{
  "arch": "convnext_v2",
  "train_examples": 50862,
  "targets": ["colour"],
  "label_smoothing": 0.1,
  "adamw_lr_other_params": 0.0026,
  "adamw_weight_decay_other_params": 0
}
Rows from block 3 of a small image classifier, named by matrix and row number. Rows with one number belong to one neuron. Each number is 128 + 24 x the weight over its row's rms, rounded and kept within 0 to 255. All counts start at 0.
Before each neuron's rows are labels from the 100 images, of 14976, where the neuron reaches its highest value: "responds to" is what is common among them. Only what is clearly more common there than usual is listed. The data: single toy objects rendered from many sides on busy backdrops. In brackets: how many of the 100, against the usual share in percent.
# fc1: MLP up (model.blocks.3.mlp.fc1.weight, 768x192), inputs 0-95
# fc2: MLP down (model.blocks.3.mlp.fc2.weight, 192x768, transposed), outputs 0-95

responds to: teal (32 vs 8.2); green (26 vs 8.2)
fc1.493 [122 113 167 133 148 130 151 127 120 132 176 109 132 162 147 119 153 106 147 138 128 100 119 165  80 140 131 118 136  89 140 109 106 142 118 156 116 119 106 155 141 120  96  94 144  96 131 122 121 132 129 161 108 102 155 123 129  87  92 151 120  62 133  92 108 140  86 176 146 142 118 158 150 119 118 154 111 148 115 144 102 126 110 104 170 154 165 117  70 149 146 148 129 128 167 101]
fc2.493 [144 102 158 123 133 155  99 120 144 125 144 141 111  70 117  82 120 142 194 115 114 144 145 110 169  92 167 105 141 119 125  99 133  99 131 137 115 132 137 116  84  93 156 105 117 140 149 101 120 114 134 142 123 146  91 127 148 188 115  98 126 100 120  92 172 130 126 107 162 128 140 115 137 139 134 134 131 185 114 107 123 165 127 137 109 137  83 104 108 156 142 169 126 140 130 157]

responds to: green (39 vs 8.2); yellow (29 vs 8.4)
fc1.86 [ 79 116 100 147 139 117 126 109 162 121 106 126 161 137 131 121  95 155 146 165 134 161 151 113  75 154 130 148 106 106 139 101 120 122 155 142  99 133 156  75  67 115 110 132 138 141 153 149 117 137 140  90 133 155  71 142 137 139 139 117 191 134 122 159 104  81 104 112  90  68 111  95 122 112 123 141 167 135 123 131 149  90 136 113 129 131 153 140 139 120 126 121 119 126 141  94]
fc2.86 [ 98 141  83 121 123 132 106 136  60 166 140 154 115 133  99 120 123  73 101 137 171 180 136 167 123  95 137 156 117 128 110 147 165 118 110 113 111 102  87 134  97 135  93 145 148 117 120 127 126 175 161 140 124 117 148 150  73 104 166 106 135 117 159  92 147 158 124 165 120 141 130  67 105 130 146 151 159 135 126 119 138 132 118 139 141 100 122 129 117 122 101 118  83 134 115 110]

responds to: teal (27 vs 8.2)
fc1.337 [ 99 122  98 129 148 123 132 164 153 120 140  85 171 125 121 147 133 124 190 127 173 107 117 161 121 117  94 117 149 124  95 140 101 117  96 127 143 123  74 123 109 131 104 125 116 124 146  90 160 125 122 132 125 146 139 114 140  78 142  87 121 122 135 126 120  90 155 139 142 127 168 125 127 167 130 157 117 113 144 144 112 144 145 123 122 114 136 125 119 116 182 107  93 124 105 125]
fc2.337 [112 165  92 162 155 107 120 126 128 139 112 136 138  99 151 146  36 137 132  64 124 124 115 129 125 126 135 123  97 131 129 163 169 116 130 201 142 115 109 130 129  87 116 143 135 104 102 143  99 167 161 140 134 127 129 158 109 126 164 198  78 100 138 125  81 134  89 119 138  85 133 114 135 139 130 157 108 154 126 134 132 127 138  99  94 104 114 154 117 176 111 133 130 105 131 130]

responds to: green (31 vs 8.2); black (31 vs 8.3); hammer (29 vs 3.5)
fc1.25 [110 118 150 120 110 145 117 120 157 115 151 147 150 117  80 138  92 128 115 115 152 142 136 142 138  92 111 123 139  97 139 114 138 162 127 147 128 110 135 122 110 175 140 152 156 122 121 142 116 135 119  75  85 103 154 130 140 134 101  94 179 138 183 120 157 111 151 120 131 127  88 126 155 144 133  84 161 108 130  79 140 179 111 109 100  98 154 144 145 163  95 140 115 130 117 134]
fc2.25 [113 150 101  87 134 113 115 122 148 170 140 125 148 139 117 139 125  99 108  93  96 100 114 121 134 136 132 162 138  87  86 143  99 141  98 113 111 143 122  97 154 169 155 140 121 146 130 124 135 130 137  84 129 134 100 124 121  92 101 107 130 163 143 129 100 145  83 130  84 126 161 123  68 119 134 131 149 134 129 164 135 149 157 120 150 123 175 150 150 110 101 106 116 145 109  53]

responds to: teal (45 vs 8.2)
fc1.51 [116  89 162 127 103 114 178 130 113 126 182 152 114 118 145 123 117 115 103 131  77 141 138 148 171 123 136 146 124 133 112 149 103 141 153 134 131 109 126 134 155 115  96 101  92 102 147 171 118 101 119 151  63 106 151 156  84  94 112 135 111 100 135 104 129 105 148 134 158 169 133 145 156 136 157 135 124 151 131  73 146 144 153 130 114 148 103 136 186  80 116 108  80 113  93 134]
fc2.51 [136 133 135 137 110 130 112 131 102 103 104  94  76 160 122 132 141 118 155 105 100 134 100 129 134 104 138 136 124 134 120 161  79 142 137 108 130  96 113 150 104 147 112 114 129 139 106 155 124 150 109  95  71 123 146 120 124 140 123  91 146 106 119 139 131  65 191 121 140 123  86  81 160  75 130  84  96 131 125 127 118 117 143 163 114  85 119  96 133 121 111 113 117 157 131 116]

responds to: teal (27 vs 8.2)
fc1.722 [151 140 120 165  99 147 125 128 165  95 133  97 129 106 122 123 127  99 150 157 118  97 102 143 170 123 170 152 146 134 129 155 113 145 174 133 127 123 116 131 154 136 109 117 151 123 125  92  78 137 118 147 115 188 110 126  89  88 121 132 160 112 161 141 127 121 117 146 148 144 158 126 153 118 122 123 151 124 173 106 111 183 110 115 109 145 121 125 147 148 163 113  75  78 150 102]
fc2.722 [152 118 143 141 152 160 112 110 116 160 106 150 143 184 139  87 109 132  99 143 173 115 167 104 135 165 142 104  86  85 127 128 135  89 103 112 105 106 126  95 131 114 126 114 158 148 119  94 142 159 139 142 181 148 110 121 127 123 155 153 118 128 108 109 156 136 117 131 134  64 116 121 121 153 132 123 165 177 116 142 100 119 123 164 159 142 133 130 105 102 141 145 187 139 116 126]

responds to: green (39 vs 8.2)
fc1.675 [143 148 134 118 124 110 142 131 161 162 137 113 119 110 112 113 141 115 106 149 159 139 174 145 132 126 141 117 157 144 160 116  76 145 135 112 148 142 148 170 138  88 110 118 116 106 106 102 144 101 125 141 139 119 116 121 117 126 109 163 142 156 144 146 121 160  88 128 133 123 121 163 137 119 147 133 117 116  97 109 115 160 125 144 130 116 144 149 138 114 146 116 120 142 128 174]
fc2.675 [124 124  87 141  71  86 106 166 144 138 132 100 103 120 154 128 108 117 135 117 130 156 107  96 165 106 131 105 119 120  91 160 138  88 113  96 114 124 137 158 130 120 100  79  98  73  97 184 151 156  72 168 143 151 158 131 137 105 133 141 122 146 122 108 138  93 137 109 137 124 108 118 146 154 112 106 100 173 105 135 115  99  98 115 131  81 151 148 113 162 135  99 126 147  99 126]

responds to: teal (29 vs 8.2); hammer (27 vs 3.5)
fc1.658 [115 115 164 160 181 107 159 101 118 132 100 134 115 102 113  78  98 164  89 102 139 136 155 125 120 149 110 130 121 109 122 108 123 124 154 143 115 145 109 137 132 127 118 138 123 105  79 141  88  96 141 154  97 143 114 163 116  90  83 147 150  82  93 150 142 103 132 121 119 110 146 150 138  84 155 114 105 124 155 151 159 104 127  84 109 157 123 104 138 131 115 126 170 162  95 145]
fc2.658 [143 136 151 113 113 131 127  93  88 101 123 101 137 117 133  95 139 128 141 130 137 124 122  52 145 136 120 113 125 144 147 121  97 139 174  95 149 146 161 167 139 103 149 183 119 127 120 111 148 109 146 155 131 147 137 138 218 163 116 114 171 124 125 115 136  93 122 119 182 136 149 160 106 101 121 107 129 159 142 112 183 141 129 136 103 137 116 100 123 118 101 143 140  87 162 158]

responds to: red (28 vs 8.5)
fc1.144 [135  89 121  99 114 150 114 160  87 171  90 120 146 166  93 117 140 133 139 123  97 149 126 111 141 109 119 104 124  94 105 185 112 153 106 201 117 144 144 108 130  95 129 107 151 169 131 167 153 122 143 105 163 100 165 122 139 154 116 120 113 161 173 131 105 153 142 165 175 122 130 101 117 114 116 122  89 166 101  98 173 114 143 124 107 148  93 100  87 128 128 121 110 155 114 133]
fc2.144 [124  89 153 131  60 133 144 137 123 164 139 152  91  97 167 161 119 104 113 134 125  78  80 158 103 163 106  93 148 108  92 156 118 166 148  71 137 134 138 127 109 140  76 120 119 132 101  98 125 126 101 110 119 145 142  88 105 107  94 153 148 144 124 156 141  90 105 148 105 124 132 142 132 111 107 150 135 113 119 136 146  84 144 139 144 132 113 161 113  98  98 110 128 145 107 114]

responds to: red (40 vs 8.5); orange (30 vs 8.6)
fc1.18 [138 142 136 117 128 158 161 116 145 122 134 165 134 103  99 123 111 105 138 161 122 139 177 109 122 127 122 120 126  93 108 145 128 112 122 131  98 157 126 127 137 147 143 132 129 119 139 114 122 125 148 170 148 135 108 141  95 170 112  69 168 156 120  73 126 134 128  91 120 147 131 174 155 131  84 152 123 124 141 121 128 164 103 138 145 137 131 143 151 146 129  81 121 103  94 128]
fc2.18 [112 183 121 113  94 159 123 126  92 101 154 118 121 153 166 106  79 151  93 104 152 100 150 123 152  93 140 154 125 131 135 119  90 125  89 150 108 192 134 142 143 131 161 149 144 136 106 115 149 145 118 162 160 123 116 155 145 142  84 122 130 128 134 129 174 128  74 125 123 127  98 165 116 151  89 207 125  80 136 139 130 135 120 144  88 148 107 136 142 136  95 142 139 149 141 102]

responds to: red (31 vs 8.5); pink (30 vs 8.4)
fc1.238 [138 115 129 157 168 123 123 102 146 103 165 158 128 105 124 107 140 129 113 124 140 158 179 175 123 135 126 119 114 125 175 154 145 128 142 124 112  92 117 160  86 106 109 135 131 118 107 124 144  86  99 122 163 113 130 124  98 103 112 154 133 114 133 113  70  89 103 117 171 129 164 118 134  77 109  96 123 161 137 200  91 133 138 121 133 136 156 122 181 129 124 123 124 128 151 104]
fc2.238 [133 124 143 175 100  89 101  99 118 116 107 121 111 104 127 130 107 105 154 126 121  91 124 156  88 126 128 119 138 150  93  86  95 159 127  97 168 164 132 141 145 109 168 158 129 144 164 133 108 139 110 139 129 105  96 163 102  86  92 123 127 114 142 108 121 134  90 150  75 151 124  89 112 119 134 124  98 171 130 154 106 128 151 148 144 119 116 136 142 115 104 181 127 133 132 126]

responds to: teal (28 vs 8.2)
fc1.303 [141 131 139 157 137 108 138 175 145 127 132 140 129 126  99  94 165 136 124 148 142 122  99 108 111  99 107 168 164  98 164 115 149 132 174 113 190 104 156 121 126 136 120 140 153 107 170 143 115 145 141 156 104 147 124 107 148 111 142 105 158  84 109 109 162 146 142 105 131  94 126 135 134 141 151 111 147 137 162 139 112 119 124 138 148  93  64 122 133 107 162 161  94 113  96 130]
fc2.303 [120 149 110 138 160 122 143 141 169 110 129 114 112 107 163 102 157 117 145 120 149 148 125 139 152 159 124 140 123 135 125 135 134 129 115 143 101 135 121 108 115 131 106 101 128 171 142  99  85 138 157 148 115 120 114 154 108 100 138 195 105  87 136  75 127 139 143 113  83 117 147 126 129 104  90 133 128 148 131 112 128 115  80 190 162  98 126  97 131 115 102 155 129 152 118 139]

responds to: green (31 vs 8.2); teal (25 vs 8.2)
fc1.20 [123  97 128 118 100 128 129 138 110 133 131 140 143 142 132 158 119 155 166 122 101 114 110  85 141  93 163 116 173  78 137  97 116 162 104 170 115 142 141 102 111 118 139  98 130 113 115 118 179 145 119 109 132 115 154  75 104 125  85 136 128 156 138 152 123 134 149 152 131 120 145 148  97 135 119 127 172 133 109 137 186 134 121 140  96 150 108 164 120 158 166 109 107  92 151 139]
fc2.20 [115 119 126 147  29 150 122 154 160 134 132 173 116 119 114 129 138 124  94 142  95 122 123 120 150 122 112 121 124 133 114 124 155 127 135 112 126 111 160 113 116 128  79 106 114 112 114 130 170 165 139 127 117 145 105 116 114 150 113 111 137 128 118 117 123 133 142 131 141 107  90 128 181  46 166 133 103 100 137 170 106 105 143 161 120 137 111 157 116 160 101 158  89 113 126 143]

responds to: green (39 vs 8.2); yellow (25 vs 8.4)
fc1.479 [113 112 137 175 117 114 148 141 126 173 119 156 146 120  82 171 130 117 104 180 147 145 117  91 119 122 147 108 137 138 155 142 137 147 171 108  90 110 122 134 109  89 157 130 104 138 141 106 110 132 115  91  98 125 118 146 121  86  70 127 149 121 118 112 130 100  90  88 128 148 133 119 144 143 140 105 135 104 126 155  98 162 122 130 132 119 156  95 103 128 141 173 137 167 124 184]
fc2.479 [144 157 112 138 148 123 125 165 117 132 126 126 140 161  94 157 124  88  87 133 147 116 120  54 105 140 139 116 181 111 123 134 156  82 139 132 109 125 126 166 149 124 105 170 120 118 146 116 100  93 128  90 152 105 121  84 121 141 141 126 101 119 159 103  87 123 132 135  87 130  96 143 112 113  68 108 107 143 122 116 109 120 147 122 111 124 112 115 117  96 127 154 125 191 128 123]

responds to: red (32 vs 8.5); hammer (30 vs 3.5)
fc1.716 [107 115 141  85 150 109 173 153  95 133 113 121  77 138 129 125 133 145 151 164 129 119 125 141 121  95 158 132 122 135 126 110 149 108  89 146 117 141 149 106 131  69 110 138 128 130 149 135 127 147 133 124 171 131 111 135 154 115 115 154 111 126 145  92  94 160 146 139 101 157  96 157 120  80 158  85 111 158 144 146 116 153 116 126  99 127 138 126  91 138  72 124 133 129 138 131]
fc2.716 [118 102 128 136 144 149 136  91 106  95 132  92 106 100 149 152 143 191 119  92 138 139 126 114 161 138 121 110 138 148 116 137  99 141 116 157  69 127 123  89 121  95 141 123 131 149 156 140 141  90 123 162 117 152 153 143 151 163  99 142 111 116 115 129 117 114 119  96 124 152 150 109 181 166  97 108 115 151 119 152 151 159 109 158 194 126 145  88 116 117 114 156 140 133 152 114]